config = dict(
    num_classes=4,
    hidden_act='relu',
    init='lecun_normal',
)
Rows from block 4, named by matrix and row number. Rows with one number belong to one channel. Each number is 50 + 15 x the weight over the matrix's rms, rounded and kept within 0 to 99. All counts start at 0.
# convs0: first 3x3 conv, stride 2 (model.blocks.4.convs.0.weight, 288x160x3x3), inputs 104-116, a 3x3 kernel for each
# convs1: second 3x3 conv (model.blocks.4.convs.1.weight, 288x288x3x3, transposed), outputs 104-116, a 3x3 kernel for each
convs0.44:70 86 70 67 31 46 67 42 37 60 62 39 52 47 38 52 54 49 50 74 56 75 66 45 46 60 51 71 47 58 40 43 53 58 68 42 41 46 26 51 47 34 58 63 57 51 62 38 45 63 54 31 37 79 53 75 66 45 39 61 59 44 12 24 53 44 60 47 29 88 46 41 83 46 21 55 77 62 75 61 26 16 59 55 37 36 24 97 84 53 24 52 22 25 49 35 51 28 47 59 55 77 56 53 39 42 41 47 50 61 51 44 13 43 77 58 36
convs0.45:32 42 58 49 50 64 64 50 64 58 39 65 68 58 45 68 86 75 47 46 44 29 60 49 62 65 59 48 50 58 73 69 54 63 64 54 51 43 50 55 53 56 67 37 60 63 35 55 83 44 60 42 71 41 58 55 52 76 33 28 48 66 51 47 43 45 53 23 87 47 50 26 42 27 59 18 48 53 55 29 36 65 61 37 20 72 77 57 73 76 52 66 50 45 78 49 31 61 64 46 57 45 43 53 44 65 53 52 68 82 73 69 19 46 31 47 67
convs0.46:40 53 68 31 41 61 59 51 12 28 39 53 49 43 21 67 45 23 41 29 43 48 32 41 46 58 79 31 30 55 17 61 71 52 58 46 54 51 39 67 47 47 44 42 47 51 42 57 46 57 33 42 61 57 51 42 47 43 31 65 64 46 22 60 21 57 65 27 54 58 45 41 44 21 53 57 38 69 57 60 38 23 32 42 82 49 55 34 34 79 47 52 71 70 43 66 61 40 60 48 44 50 34 48 37 53 44 47 40 25 44 61 20 34 22 55 56
convs0.47:25 46 51 32 40 36 40 70 70 60 68 86 38 63 54 58 78 55 67 80 59 59 65 61 60 42 25 44 55 53 50 42 41 49 58 52 44 56 52 65 65 48 79 64 71 43 48 54 38 41 38 41 52 35 42 41 58 64 65 71 52 50 46 16 59 27 47 54 34 33 13 25 68 24 38 44 46 36 99 74 33 71 75 16 75 55 33 29 32 43 37 54 32 71 69 49 36 27 46 52 53 53 48 60 56 43 44 30 46 53 33 61 57 45 41 36 43
convs0.48:48 37 25 28 40 50 46 47 47 45 43 36 34 56 56 47 11 45 21 44 49 36 34 48 47 43 59 60 30 34 51 47 44 30 44 38 56 47 22 41 56 49 41 57 58 36 38 50 37 44 59 32 35 53 48 54 72 49 41 69 24 37 57 37 46 64 61 46 47 41 25 59 25 57 53 33 36 55 57 50 59 16 46 43 55 47 27 50 64 52 26 53 66 37 43 63 43 65 54 45 44 44 48 58 44 43 38 66 22 39 49 51 39 38 48 57 67
convs0.49:84 21 22 62 49 56 71 57 22 64 60 75 55 83 01 14 56 40 55 77 44 71 63 28 43 47 62 52 39 43 47 50 50 58 57 54 56 55 35 57 39 47 37 77 62 45 55 42 61 50 05 19 33 34 49 51 29 55 48 35 45 57 74 62 46 44 18 41 64 52 65 16 23 55 86 47 34 26 40 40 54 46 48 22 52 42 61 41 48 68 40 61 42 37 76 57 68 56 41 51 65 59 58 58 50 55 53 53 59 39 57 48 64 53 53 32 60
convs0.50:51 42 60 49 18 59 32 48 44 72 42 50 32 44 35 47 43 48 47 45 62 23 53 60 58 62 55 54 60 55 48 55 45 67 39 44 28 52 54 31 59 61 42 44 39 24 47 56 37 47 50 54 51 36 30 45 52 56 61 59 61 41 46 26 44 64 34 32 50 66 35 65 48 42 48 26 43 65 34 38 46 61 50 66 53 49 37 27 68 60 71 53 59 62 68 87 58 42 72 58 51 34 48 41 57 52 43 52 51 58 43 56 78 66 40 50 84
convs0.51:56 42 08 51 42 66 69 48 31 64 38 50 30 37 40 67 84 41 42 41 45 51 51 18 52 56 40 45 69 74 63 71 32 62 72 32 37 67 49 49 40 37 63 33 47 34 45 60 46 57 48 37 61 54 24 79 71 44 50 65 35 36 50 49 64 80 57 47 41 52 59 53 48 51 62 58 18 42 58 48 38 60 68 34 52 56 54 57 60 69 39 56 54 64 52 39 47 45 50 48 54 75 56 37 43 62 31 45 76 44 52 72 48 57 25 42 50
convs0.52:60 74 51 67 27 89 74 28 61 55 53 62 13 75 29 64 46 18 24 42 54 53 45 69 41 51 40 55 51 53 57 51 80 46 56 67 48 61 35 67 86 44 31 61 65 05 53 37 42 54 34 68 42 38 41 46 26 43 52 24 59 36 37 95 45 74 53 38 65 46 44 52 66 13 23 64 46 92 71 81 93 34 16 44 59 55 51 48 58 47 62 71 41 50 67 51 58 42 50 60 37 41 48 61 35 68 57 27 50 32 50 83 49 59 37 38 57
convs0.53:83 37 13 51 75 47 48 32 52 46 63 64 42 46 37 36 48 52 28 39 49 37 64 63 42 42 69 43 31 50 61 40 49 60 68 67 79 64 63 60 40 60 64 35 53 34 54 68 43 18 39 46 45 48 16 33 50 46 72 63 37 53 62 38 57 53 48 32 43 70 53 40 33 56 67 28 38 61 42 34 56 45 54 41 28 74 53 47 69 62 28 47 69 57 14 32 66 45 42 43 40 45 71 51 31 50 61 63 36 17 53 70 56 69 49 55 68
convs0.54:85 33 32 63 39 40 36 42 32 20 49 57 66 41 75 80 65 34 63 32 63 58 42 34 64 72 37 34 67 57 52 66 49 50 50 44 69 39 47 56 54 58 37 65 52 67 63 44 61 39 41 65 94 27 82 48 38 44 27 31 52 44 41 48 49 37 52 56 58 48 58 30 56 48 57 53 56 85 58 27 47 55 47 42 52 72 55 35 51 55 57 65 28 37 43 64 29 32 47 63 46 38 69 46 30 56 54 53 35 62 83 44 63 52 65 50 37
convs0.55:58 54 73 37 46 57 58 43 68 54 33 41 39 43 59 41 71 53 55 54 39 58 80 55 45 62 68 62 58 62 62 35 48 42 58 40 39 30 37 58 36 34 43 68 42 72 36 51 65 46 30 65 50 64 53 53 68 21 40 58 28 39 41 84 44 43 68 52 39 55 62 28 35 50 66 75 72 57 57 65 28 55 62 42 58 39 55 47 55 50 34 73 64 44 44 45 42 34 66 52 56 44 56 55 56 60 38 55 55 93 65 56 68 71 38 55 62
convs0.56:47 35 46 67 38 49 65 65 48 46 50 54 28 48 32 43 34 46 74 55 53 46 55 49 45 57 44 59 51 54 55 61 65 41 56 64 42 39 58 40 41 41 48 42 60 55 48 47 41 56 47 73 74 52 45 46 46 72 53 42 57 45 42 57 60 26 67 69 64 55 56 29 26 41 53 40 42 62 37 42 43 45 43 57 62 50 37 73 42 35 62 52 41 65 41 26 42 54 29 44 41 22 67 56 42 50 54 59 67 77 68 39 55 67 39 53 53
convs0.57:64 62 51 69 28 35 78 63 59 75 36 52 36 30 55 32 37 52 39 49 36 64 29 43 48 48 46 68 39 44 38 50 37 53 48 53 39 50 41 44 45 64 52 57 48 70 66 53 56 41 20 62 51 59 46 55 50 49 39 47 52 69 49 47 73 30 76 70 39 43 49 11 23 36 28 33 80 31 55 43 22 67 50 23 31 51 49 73 68 46 42 63 71 25 56 56 70 33 52 25 59 76 31 63 56 49 52 62 66 75 33 64 79 23 53 66 50
convs0.58:20 24 80 20 24 40 35 59 75 39 39 51 42 47 40 46 42 31 58 58 47 43 56 42 72 73 45 45 46 63 58 31 60 65 38 25 35 42 49 55 42 61 66 62 55 53 39 54 40 30 92 72 39 56 58 47 17 44 52 65 48 67 90 76 64 38 52 71 58 37 53 94 66 71 57 69 64 50 61 65 71 27 53 71 81 41 49 59 74 45 56 73 58 61 52 30 62 38 39 60 33 53 57 57 69 66 55 42 20 63 68 29 67 24 72 29 35
convs0.59:72 68 42 64 32 03 42 42 60 53 66 38 63 53 61 57 20 44 44 60 52 26 34 55 56 34 53 46 75 63 70 54 36 54 41 50 47 53 70 47 66 46 70 68 40 44 41 61 47 51 51 43 51 37 49 39 32 60 43 64 40 54 49 79 05 37 51 54 24 58 54 74 48 50 35 58 48 44 45 39 61 53 54 50 34 63 49 53 49 59 50 74 72 59 52 53 39 37 33 63 54 43 59 73 35 39 58 56 45 59 40 56 53 20 51 43 29
convs0.60:48 58 33 44 39 32 36 09 47 43 56 42 47 75 39 27 25 23 65 44 35 32 35 60 39 29 47 48 54 56 65 65 48 50 53 53 39 44 51 58 34 60 46 42 50 44 50 23 49 59 17 51 58 47 46 64 56 53 33 57 40 36 52 14 41 32 39 57 81 18 52 57 62 65 46 49 81 54 68 63 70 67 65 23 76 54 33 69 51 70 41 29 34 42 40 70 55 54 49 46 30 51 49 50 35 66 60 33 49 32 34 57 57 68 42 71 80
convs0.61:59 60 39 42 55 63 49 59 82 50 24 78 58 60 37 96 56 63 53 49 55 62 46 37 49 32 50 49 48 50 47 44 35 51 36 36 29 49 57 57 46 30 54 45 50 62 43 39 52 26 57 69 30 78 47 44 66 49 59 30 43 54 44 60 49 82 33 57 87 28 65 54 34 95 38 09 29 45 47 67 40 38 32 11 55 40 52 77 46 48 42 41 54 80 38 59 57 47 59 50 51 47 40 49 53 59 57 57 58 05 24 60 67 80 59 58 40
convs0.62:38 66 35 55 54 64 24 31 42 56 56 81 48 52 32 44 55 38 51 61 61 47 39 40 53 56 56 32 44 30 67 69 54 57 57 58 33 29 33 58 54 55 43 41 53 30 59 49 34 46 36 36 59 40 36 37 44 75 55 46 35 42 54 56 50 54 75 80 45 46 50 35 39 60 36 71 67 34 45 37 43 29 57 64 36 44 47 63 25 50 66 54 38 61 44 54 45 28 46 54 52 73 53 40 60 59 42 50 88 72 70 55 59 65 36 39 45
convs0.63:38 30 22 30 31 22 51 53 30 35 20 10 43 31 17 42 69 00 42 55 67 28 59 66 54 79 46 57 39 46 55 61 57 57 54 44 29 40 48 37 40 43 49 51 48 26 49 55 66 64 23 63 30 50 53 54 72 59 45 33 44 44 37 41 85 82 58 56 50 65 50 39 38 20 59 68 23 57 56 61 86 54 47 75 61 46 79 57 42 40 54 38 54 49 44 57 49 61 47 39 27 48 37 36 43 51 34 50 37 65 64 52 33 59 46 40 40
convs0.64:51 41 46 61 00 23 63 57 22 53 42 44 31 66 20 77 51 36 42 65 32 26 45 26 52 67 48 52 42 40 49 36 48 65 40 38 33 53 50 40 50 37 43 56 51 11 54 66 42 50 45 67 58 71 53 71 65 62 66 35 78 42 50 54 41 73 59 40 43 47 32 34 67 57 70 66 47 54 29 81 80 48 47 43 41 57 71 42 27 71 52 52 63 74 36 51 44 56 41 39 56 56 52 50 42 51 55 51 52 46 56 41 71 56 36 51 05
convs0.65:55 30 85 52 61 69 51 62 38 34 46 07 31 53 52 42 50 48 24 48 23 43 33 25 35 37 49 44 45 20 49 43 42 50 40 47 45 40 43 73 64 39 64 65 56 67 59 50 37 43 61 32 52 72 62 49 52 32 43 65 54 45 63 56 59 31 75 56 51 55 54 40 54 55 21 57 38 34 61 51 42 60 85 58 31 25 56 57 58 86 51 55 42 43 52 49 62 45 56 53 20 46 66 42 59 44 30 40 37 72 34 63 66 53 55 52 47
convs0.66:48 34 58 73 40 58 64 53 49 53 42 38 35 38 63 63 51 88 35 45 25 70 75 67 79 79 38 58 65 70 61 62 46 49 68 54 42 57 50 20 47 54 56 57 52 48 63 81 51 29 74 32 41 58 28 49 47 48 45 74 09 57 76 43 47 49 47 55 59 39 63 68 31 50 43 58 53 42 72 53 13 27 34 47 61 54 61 47 56 49 38 26 46 27 27 53 31 69 69 59 54 53 53 43 42 49 55 56 39 82 63 99 79 51 50 66 68
convs0.67:47 47 51 64 35 69 70 28 17 39 26 55 56 60 43 34 41 62 48 62 51 35 57 54 34 65 52 46 55 53 48 70 52 74 70 66 56 53 52 50 54 59 45 52 36 47 61 63 44 58 60 49 60 65 48 64 34 48 52 53 51 53 68 72 67 45 27 50 22 10 56 32 29 65 49 70 80 48 38 64 71 67 54 26 67 58 31 68 54 65 75 46 54 65 58 19 52 57 27 41 46 55 35 44 33 40 54 57 44 42 34 42 64 72 39 57 16
convs0.68:35 28 40 39 62 41 12 36 70 05 62 52 30 53 41 31 50 59 37 62 42 55 54 40 58 71 61 34 39 49 38 54 64 49 49 56 40 56 44 35 46 45 40 62 42 38 62 37 32 54 61 47 64 45 76 60 71 48 17 31 32 16 20 52 52 29 41 41 45 72 53 47 34 45 18 46 80 38 55 33 13 45 08 46 45 43 36 56 59 59 36 31 67 56 65 51 59 77 35 47 62 34 47 34 43 77 45 38 22 20 47 45 50 49 38 20 32
convs0.69:78 57 46 74 50 74 68 36 40 51 31 36 38 61 56 56 48 47 43 60 64 37 47 63 48 42 43 47 25 33 58 43 51 72 53 65 65 65 64 29 48 46 68 35 32 80 61 42 66 44 58 56 51 40 45 44 65 53 57 76 28 57 59 77 52 60 69 54 58 44 38 56 37 41 49 32 47 40 27 38 41 32 38 81 39 62 45 35 56 25 46 48 48 71 66 43 60 47 52 66 53 43 70 40 54 43 46 64 58 51 59 80 49 48 85 50 60
convs0.70:44 64 47 66 53 62 55 47 52 63 58 41 25 36 39 21 39 65 66 49 51 46 52 50 47 33 59 67 30 41 50 35 61 53 43 64 44 55 46 67 41 50 56 46 40 35 33 31 37 65 57 40 52 48 77 60 43 23 33 49 47 36 43 53 22 40 43 75 41 52 65 51 55 46 22 43 61 46 32 44 23 41 44 41 25 67 54 72 59 81 40 29 44 43 41 47 88 52 45 41 51 40 35 49 39 65 54 51 61 70 94 74 34 71 41 45 50
convs0.71:34 45 48 45 40 42 47 62 76 26 40 51 41 44 38 83 25 37 35 32 46 43 43 68 65 48 51 57 55 35 68 50 65 65 69 35 38 48 44 53 61 59 49 59 77 59 67 63 56 33 63 63 28 49 49 51 56 68 58 55 44 55 43 27 55 78 40 33 43 69 73 73 42 45 38 16 49 60 30 58 61 41 62 53 32 40 36 34 26 42 56 63 47 72 53 34 96 41 33 53 65 68 42 39 56 37 46 60 42 31 69 48 45 74 61 71 56
convs0.72:72 42 54 72 38 77 64 59 50 59 44 65 98 73 50 60 68 38 51 41 46 36 42 30 33 17 22 46 52 54 59 45 59 60 54 56 31 55 36 34 35 38 39 68 31 50 75 66 56 60 61 41 39 44 53 41 50 56 36 18 57 82 48 00 77 44 61 61 39 67 37 65 52 53 63 80 64 71 32 24 45 22 32 41 40 64 59 38 34 52 75 67 56 64 48 64 37 67 69 74 60 64 45 72 64 45 53 72 63 47 85 29 64 99 57 53 28
convs0.73:21 63 19 50 41 56 17 57 72 79 42 49 52 50 41 47 50 36 49 47 61 61 30 63 58 50 62 51 37 11 36 66 39 27 38 27 50 62 50 42 62 32 53 59 57 66 44 56 57 54 55 34 28 30 56 49 63 44 58 78 56 64 78 24 77 31 55 29 45 85 42 67 59 49 29 60 49 46 58 70 33 10 06 39 40 59 49 40 46 62 24 40 43 38 58 51 63 32 30 32 50 61 40 34 46 68 53 63 35 25 43 45 49 61 29 52 19
convs1.44:66 51 48 50 48 42 67 39 44 16 45 65 51 51 33 48 52 45 50 65 49 49 42 45 76 48 38 57 44 47 58 52 60 43 49 64 64 56 50 38 18 48 66 55 55 66 42 28 56 40 47 43 45 63 57 52 67 53 60 39 36 42 39 51 56 43 60 45 48 46 51 59 44 44 60 62 42 45 23 46 48 51 50 42 31 57 51 40 39 45 37 54 66 56 62 47 43 56 44 35 58 47 49 40 46 48 54 35 52 47 88 40 58 88 57 34 61
convs1.45:62 41 48 65 45 30 50 20 34 41 51 44 67 26 48 68 60 60 41 41 21 31 61 59 39 45 67 68 58 49 63 43 50 28 48 47 63 46 73 58 55 51 71 35 52 35 39 57 55 74 64 84 27 46 26 36 34 53 75 37 46 39 56 47 40 25 64 65 53 59 60 31 46 54 17 43 43 33 67 46 47 36 50 32 48 45 54 62 48 39 53 64 54 56 45 51 76 56 38 44 42 37 37 90 61 49 48 49 32 59 45 50 48 22 49 48 61
convs1.46:33 49 30 78 21 14 67 55 55 47 33 34 17 74 54 84 41 16 37 58 99 47 66 33 45 39 27 59 20 35 39 64 25 49 37 27 30 35 48 44 58 67 60 65 56 35 50 25 56 38 48 37 34 54 15 24 39 50 31 86 41 47 40 52 94 73 26 43 49 77 60 30 86 33 59 68 23 47 55 50 56 51 48 49 35 33 60 48 59 58 63 55 59 31 52 34 46 28 50 40 40 50 48 67 54 64 59 63 57 65 69 26 32 95 63 61 48
convs1.47:42 48 32 55 62 36 58 45 35 46 60 34 68 56 62 64 58 59 41 55 44 34 54 85 52 43 60 21 29 33 67 60 54 59 49 47 37 80 41 39 34 30 55 43 44 63 69 56 45 40 45 65 34 40 65 51 39 52 56 46 44 36 69 48 47 42 53 50 76 65 30 33 58 54 52 40 35 70 55 30 32 62 47 47 29 55 40 40 44 32 42 50 40 64 52 73 47 53 67 60 61 52 61 42 35 22 45 28 37 62 51 37 68 47 29 54 53
convs1.48:41 39 48 60 46 39 47 47 60 48 54 44 88 53 67 60 42 48 76 44 39 57 79 60 59 49 00 55 13 40 73 58 57 43 28 54 64 46 56 60 41 41 60 49 59 64 66 48 48 51 35 37 46 36 46 52 62 54 42 43 53 35 49 19 37 59 37 42 39 27 67 42 82 51 56 62 36 65 48 77 53 48 55 37 45 42 56 39 43 55 82 69 67 45 59 37 56 56 53 64 44 40 55 53 59 37 55 48 45 27 32 74 63 63 62 65 59
convs1.49:45 18 67 44 38 57 57 66 30 62 51 54 50 68 51 44 53 57 67 29 34 51 56 52 51 61 33 71 61 27 52 43 28 61 50 11 49 42 22 27 53 47 49 62 47 43 40 41 51 66 34 59 34 47 60 42 38 52 20 56 51 39 54 69 36 69 87 56 75 38 41 68 45 43 67 28 61 41 36 75 32 40 46 37 29 49 31 63 35 53 53 51 59 39 44 41 40 35 54 46 37 63 49 33 35 41 61 47 46 60 38 62 70 18 45 37 72
convs1.50:43 36 40 35 42 66 51 52 48 78 40 55 39 43 63 40 58 76 40 54 48 39 70 64 35 73 65 47 55 57 40 63 57 41 45 40 44 41 34 54 55 51 52 30 38 46 50 35 52 55 53 48 36 71 54 48 62 34 39 48 30 56 61 42 22 56 56 43 46 57 58 43 39 51 39 48 44 58 52 49 40 39 36 41 48 31 34 27 63 72 52 81 44 41 50 51 54 42 41 55 33 56 59 16 54 57 52 59 41 40 55 44 40 46 52 56 56
convs1.51:44 70 51 55 68 47 40 39 71 27 38 23 39 46 42 48 54 68 50 38 14 35 40 45 57 61 33 47 21 52 76 32 36 70 53 68 54 55 72 55 28 40 51 37 49 30 27 53 56 60 50 53 56 47 27 76 77 49 31 69 47 77 51 52 32 77 41 72 58 49 65 43 33 51 50 81 55 50 53 45 56 33 25 55 47 59 34 63 53 56 78 30 33 41 75 33 50 27 36 48 56 34 54 55 36 53 49 44 47 31 33 82 30 58 45 62 66
convs1.52:50 49 51 23 53 55 36 31 37 33 58 35 56 55 34 52 50 63 52 34 68 63 39 66 36 41 53 47 40 28 60 52 26 73 62 30 50 22 09 55 51 65 62 37 30 64 37 40 69 67 40 64 40 61 44 40 61 56 55 47 42 59 60 47 46 40 55 45 54 52 27 60 57 51 58 46 44 46 45 35 53 25 32 50 32 68 55 57 72 59 67 48 17 52 34 39 45 59 54 71 64 52 49 61 48 37 37 40 66 41 28 55 39 43 42 49 57
convs1.53:63 43 55 65 50 46 39 27 38 34 77 45 54 60 47 41 52 64 43 55 50 40 53 68 57 29 52 25 49 47 70 60 59 43 31 60 83 73 39 60 38 36 50 30 69 58 33 28 68 53 42 48 62 43 44 34 47 42 24 64 56 25 30 41 47 62 80 66 26 52 41 44 26 40 47 34 42 54 50 58 52 51 22 34 31 31 54 43 50 67 73 39 49 59 44 43 59 62 52 47 29 37 38 48 72 35 25 36 47 28 57 43 63 53 41 69 61
convs1.54:53 87 50 56 72 56 42 51 54 61 32 38 57 66 39 45 55 45 47 72 48 43 34 80 26 73 58 53 51 58 38 44 45 86 54 63 73 77 48 39 42 52 48 37 59 27 48 58 62 43 49 81 67 36 29 29 39 72 18 65 30 61 49 76 54 34 43 63 66 55 36 31 83 79 74 46 48 30 62 42 32 67 58 29 63 70 56 66 74 50 64 66 40 35 51 97 31 92 46 24 39 35 47 29 77 65 63 56 18 22 32 61 58 24 42 70 35
convs1.55:53 46 76 77 54 06 42 23 58 66 31 67 90 37 51 52 65 57 22 56 51 11 62 81 48 16 68 21 56 59 32 88 79 71 36 41 35 42 51 54 27 25 44 55 69 23 45 52 69 71 55 45 34 38 28 34 57 31 58 32 27 45 59 33 55 58 59 17 60 43 27 64 18 13 83 47 76 45 26 12 29 89 50 27 28 55 66 68 56 39 23 30 45 56 57 56 50 55 72 37 26 12 56 64 40 40 51 52 41 33 69 68 33 62 47 63 70
convs1.56:72 57 25 39 78 41 25 54 46 82 46 49 53 55 31 27 80 53 85 56 74 38 72 66 32 69 44 69 54 44 61 21 65 43 32 27 53 27 72 37 39 69 74 38 58 31 62 99 21 63 12 73 24 28 34 27 99 69 21 39 60 37 64 76 37 43 55 27 44 44 42 78 15 71 62 63 74 07 62 44 71 35 08 42 47 52 25 47 32 37 67 95 77 52 95 41 48 72 30 09 42 28 67 31 66 34 45 66 40 74 29 92 64 34 43 45 70
convs1.57:19 35 51 69 55 48 71 48 43 51 74 58 53 64 52 62 60 46 56 29 41 61 59 60 44 44 64 54 81 73 51 70 56 58 53 48 43 51 46 49 48 58 61 52 74 32 38 47 41 50 61 47 38 46 50 43 63 51 42 66 50 65 69 52 48 69 63 32 62 34 36 58 23 52 37 60 43 43 75 49 48 56 66 45 38 27 53 62 27 22 52 52 62 48 53 36 64 35 50 29 31 29 48 47 47 61 45 62 53 60 58 53 43 43 45 62 57
convs1.58:41 40 40 56 57 49 51 55 46 42 41 44 51 49 45 47 44 59 51 55 47 57 65 58 39 50 54 49 53 29 54 63 42 51 64 49 61 39 70 44 46 46 46 42 49 38 41 46 60 43 47 57 55 54 34 48 51 41 51 50 55 51 50 53 44 38 54 50 36 52 51 45 50 56 47 58 35 52 43 45 43 49 42 33 45 28 35 49 47 61 58 60 42 43 41 45 45 53 57 39 51 42 60 42 49 69 69 50 39 35 37 46 67 53 54 50 67
convs1.59:45 56 55 56 59 35 58 52 23 59 31 46 82 55 46 65 36 26 30 27 55 53 52 42 48 12 51 55 18 37 34 55 51 36 85 56 48 55 53 73 60 45 47 60 43 61 52 39 55 67 49 81 49 34 33 65 29 58 50 38 34 80 40 54 63 36 48 20 60 37 43 44 50 44 28 75 45 55 59 42 61 58 64 22 54 41 53 74 66 50 78 66 38 49 32 50 40 62 63 14 95 57 67 30 27 60 58 39 64 30 43 57 41 57 65 41 47
convs1.60:75 72 30 57 46 63 52 61 38 39 66 40 37 49 64 37 45 30 56 73 69 58 55 47 50 31 51 42 59 47 48 81 67 75 59 58 46 41 50 45 43 41 37 43 35 58 54 58 47 48 36 53 28 40 48 65 48 40 22 56 49 67 52 49 63 53 33 54 46 81 56 49 33 64 42 65 80 24 61 62 26 47 36 54 56 26 50 39 48 37 53 41 43 56 28 40 53 42 68 62 41 40 35 23 33 48 52 25 48 83 54 46 52 47 51 56 64
convs1.61:42 34 82 57 57 27 60 62 67 43 46 69 43 61 60 53 62 42 45 56 55 33 48 31 52 58 44 63 54 34 51 44 37 59 46 47 47 43 51 27 55 38 81 57 37 42 29 46 53 49 62 44 67 40 39 69 46 55 45 56 53 49 65 37 41 39 34 44 44 69 54 60 53 67 44 67 39 52 53 63 49 35 58 20 45 15 36 43 52 44 54 70 31 37 58 55 56 42 58 58 53 55 53 59 60 70 53 44 35 46 48 43 63 52 59 76 63
convs1.62:27 46 65 26 80 54 60 55 37 61 31 66 66 63 30 53 38 35 67 10 54 54 61 90 48 44 52 51 48 63 47 23 59 33 36 25 86 46 19 59 36 56 71 27 39 27 57 80 68 54 34 94 60 21 57 24 62 48 43 12 58 41 74 74 54 50 53 46 53 40 72 87 70 52 48 39 19 34 58 74 12 47 47 22 45 45 45 55 40 48 62 37 65 54 51 47 46 65 43 22 19 76 34 34 53 61 22 65 70 49 56 73 35 03 40 54 27
convs1.63:35 48 50 31 17 27 60 55 33 37 44 56 56 59 53 53 59 33 64 47 33 60 60 74 50 47 49 59 51 49 27 55 51 12 73 61 46 51 39 61 29 22 61 42 39 76 32 43 41 73 51 73 47 52 37 51 42 47 58 22 51 32 57 57 33 39 49 29 66 46 76 88 74 50 56 51 50 64 39 57 16 40 40 52 60 27 46 64 27 69 51 81 43 49 65 31 54 35 49 44 73 45 48 40 64 58 43 56 52 57 50 35 42 20 56 56 78
convs1.64:13 25 53 48 43 48 54 69 36 52 49 24 62 27 56 47 26 49 48 11 34 37 53 43 49 61 25 55 36 58 10 83 83 53 22 20 85 17 53 74 48 33 43 30 44 64 19 60 46 56 48 65 43 36 81 21 51 52 57 33 65 84 43 59 99 56 65 32 44 39 11 72 39 62 70 32 73 13 45 87 19 27 27 51 43 58 37 49 47 54 68 80 81 41 30 23 76 51 68 35 53 95 61 66 20 28 96 22 47 57 71 66 57 30 25 28 80
convs1.65:75 88 26 42 45 13 49 67 68 67 25 34 30 56 20 73 56 27 63 64 72 41 80 63 57 38 51 48 35 47 74 41 41 54 47 60 68 25 55 71 69 27 59 54 39 56 48 77 75 95 32 34 63 31 19 40 68 52 40 41 63 34 47 58 21 36 35 32 31 32 18 64 34 68 39 44 31 63 58 49 52 64 11 23 50 47 32 67 58 26 63 70 63 56 79 56 54 64 58 53 39 47 25 38 88 58 16 45 41 34 50 72 48 55 49 53 50
convs1.66:42 26 26 65 58 56 52 42 39 52 45 56 53 43 54 59 64 82 24 59 48 41 63 54 55 59 58 58 38 48 53 60 64 51 77 47 71 50 64 73 51 45 67 51 38 79 72 41 77 57 43 61 62 40 43 19 53 39 45 53 56 56 46 60 61 43 82 70 26 73 51 24 30 47 74 54 31 30 65 52 33 63 36 34 62 34 55 65 48 52 39 28 28 30 77 80 49 39 43 33 33 30 37 20 38 47 61 40 71 69 23 53 73 61 49 69 61
convs1.67:79 23 64 28 82 50 51 43 44 57 34 13 37 31 26 63 69 73 69 55 53 24 59 36 54 30 22 46 30 61 44 72 35 51 27 33 58 34 54 46 55 28 52 59 57 40 38 45 12 63 36 55 47 12 59 19 59 47 49 33 64 50 47 50 63 69 44 53 46 52 33 87 52 60 41 44 25 49 13 31 84 23 23 57 31 28 46 32 63 42 81 35 62 17 43 29 53 42 39 66 51 41 34 42 52 66 63 46 67 38 29 79 67 44 11 45 71
convs1.68:38 34 46 39 51 41 62 75 35 54 54 39 38 54 52 28 48 61 66 45 63 52 64 45 81 74 64 33 56 39 14 52 49 66 65 61 30 67 38 25 56 23 46 58 38 64 56 34 69 55 51 69 51 51 53 53 45 66 52 26 65 66 40 59 62 35 58 16 30 42 51 60 35 66 51 78 50 57 43 54 38 51 43 55 96 33 58 70 44 57 53 64 50 47 41 47 37 44 56 46 57 79 42 32 31 59 45 39 49 72 28 60 51 56 48 24 44
convs1.69:61 43 53 50 64 46 58 38 52 35 43 45 35 44 57 79 86 50 45 66 35 46 40 60 52 63 58 39 30 68 44 52 30 62 39 58 39 38 38 39 37 50 70 59 70 20 58 58 53 55 60 42 36 43 28 47 43 34 38 46 50 43 53 63 39 49 46 56 77 31 72 55 51 48 48 46 60 36 58 44 71 34 46 57 51 42 30 48 44 46 41 11 36 67 47 58 66 81 61 65 26 45 54 46 52 44 32 68 28 37 64 55 55 63 62 50 22
convs1.70:74 79 45 45 50 60 59 67 48 51 35 45 71 50 54 49 87 56 48 48 47 41 62 72 49 57 46 61 57 57 65 46 42 20 46 39 82 65 47 54 55 57 52 40 48 33 37 62 32 53 44 42 51 38 39 40 73 51 45 40 54 57 33 39 60 56 73 60 45 41 71 51 62 55 30 34 40 55 41 52 79 65 48 46 65 38 45 59 34 47 74 41 59 56 38 52 54 49 32 55 33 46 60 52 58 67 34 51 50 43 53 41 62 65 42 54 48
convs1.71:65 67 57 32 45 50 49 47 32 53 30 25 60 35 55 41 51 60 46 41 54 23 61 68 38 49 68 63 34 51 68 00 35 53 57 49 54 31 70 63 30 43 56 53 26 47 79 54 81 54 45 25 78 50 30 11 77 37 47 57 42 64 66 63 41 00 49 32 46 48 80 71 24 59 27 32 67 37 57 61 58 58 27 15 61 46 26 18 52 94 39 32 52 20 71 85 43 54 47 28 40 55 58 16 34 64 72 43 37 68 61 54 43 35 40 69 53
convs1.72:60 62 54 49 39 51 37 34 41 43 32 46 37 54 57 73 54 36 58 50 36 58 49 41 53 57 47 59 53 41 37 63 44 66 89 46 28 30 41 38 42 38 54 49 48 43 43 70 43 42 64 44 37 58 75 48 14 44 32 58 38 57 46 58 40 39 57 42 59 71 43 53 43 58 36 51 50 45 53 60 46 54 66 41 71 66 55 62 47 71 59 38 40 43 55 54 51 36 64 80 20 73 42 42 40 88 51 56 35 50 32 36 57 17 35 56 57
convs1.73:51 51 56 59 82 73 27 38 56 36 51 33 43 47 40 39 55 69 47 47 47 49 45 51 68 54 49 60 56 47 70 46 52 56 41 50 59 69 47 49 37 56 67 59 63 38 42 44 33 52 46 42 40 74 44 50 61 53 58 58 49 54 74 38 62 56 63 75 52 73 67 57 48 61 49 67 65 68 54 35 59 46 67 45 62 67 61 56 65 36 32 74 68 48 70 36 52 39 42 58 56 57 59 45 56 39 69 49 58 71 51 51 57 61 59 40 43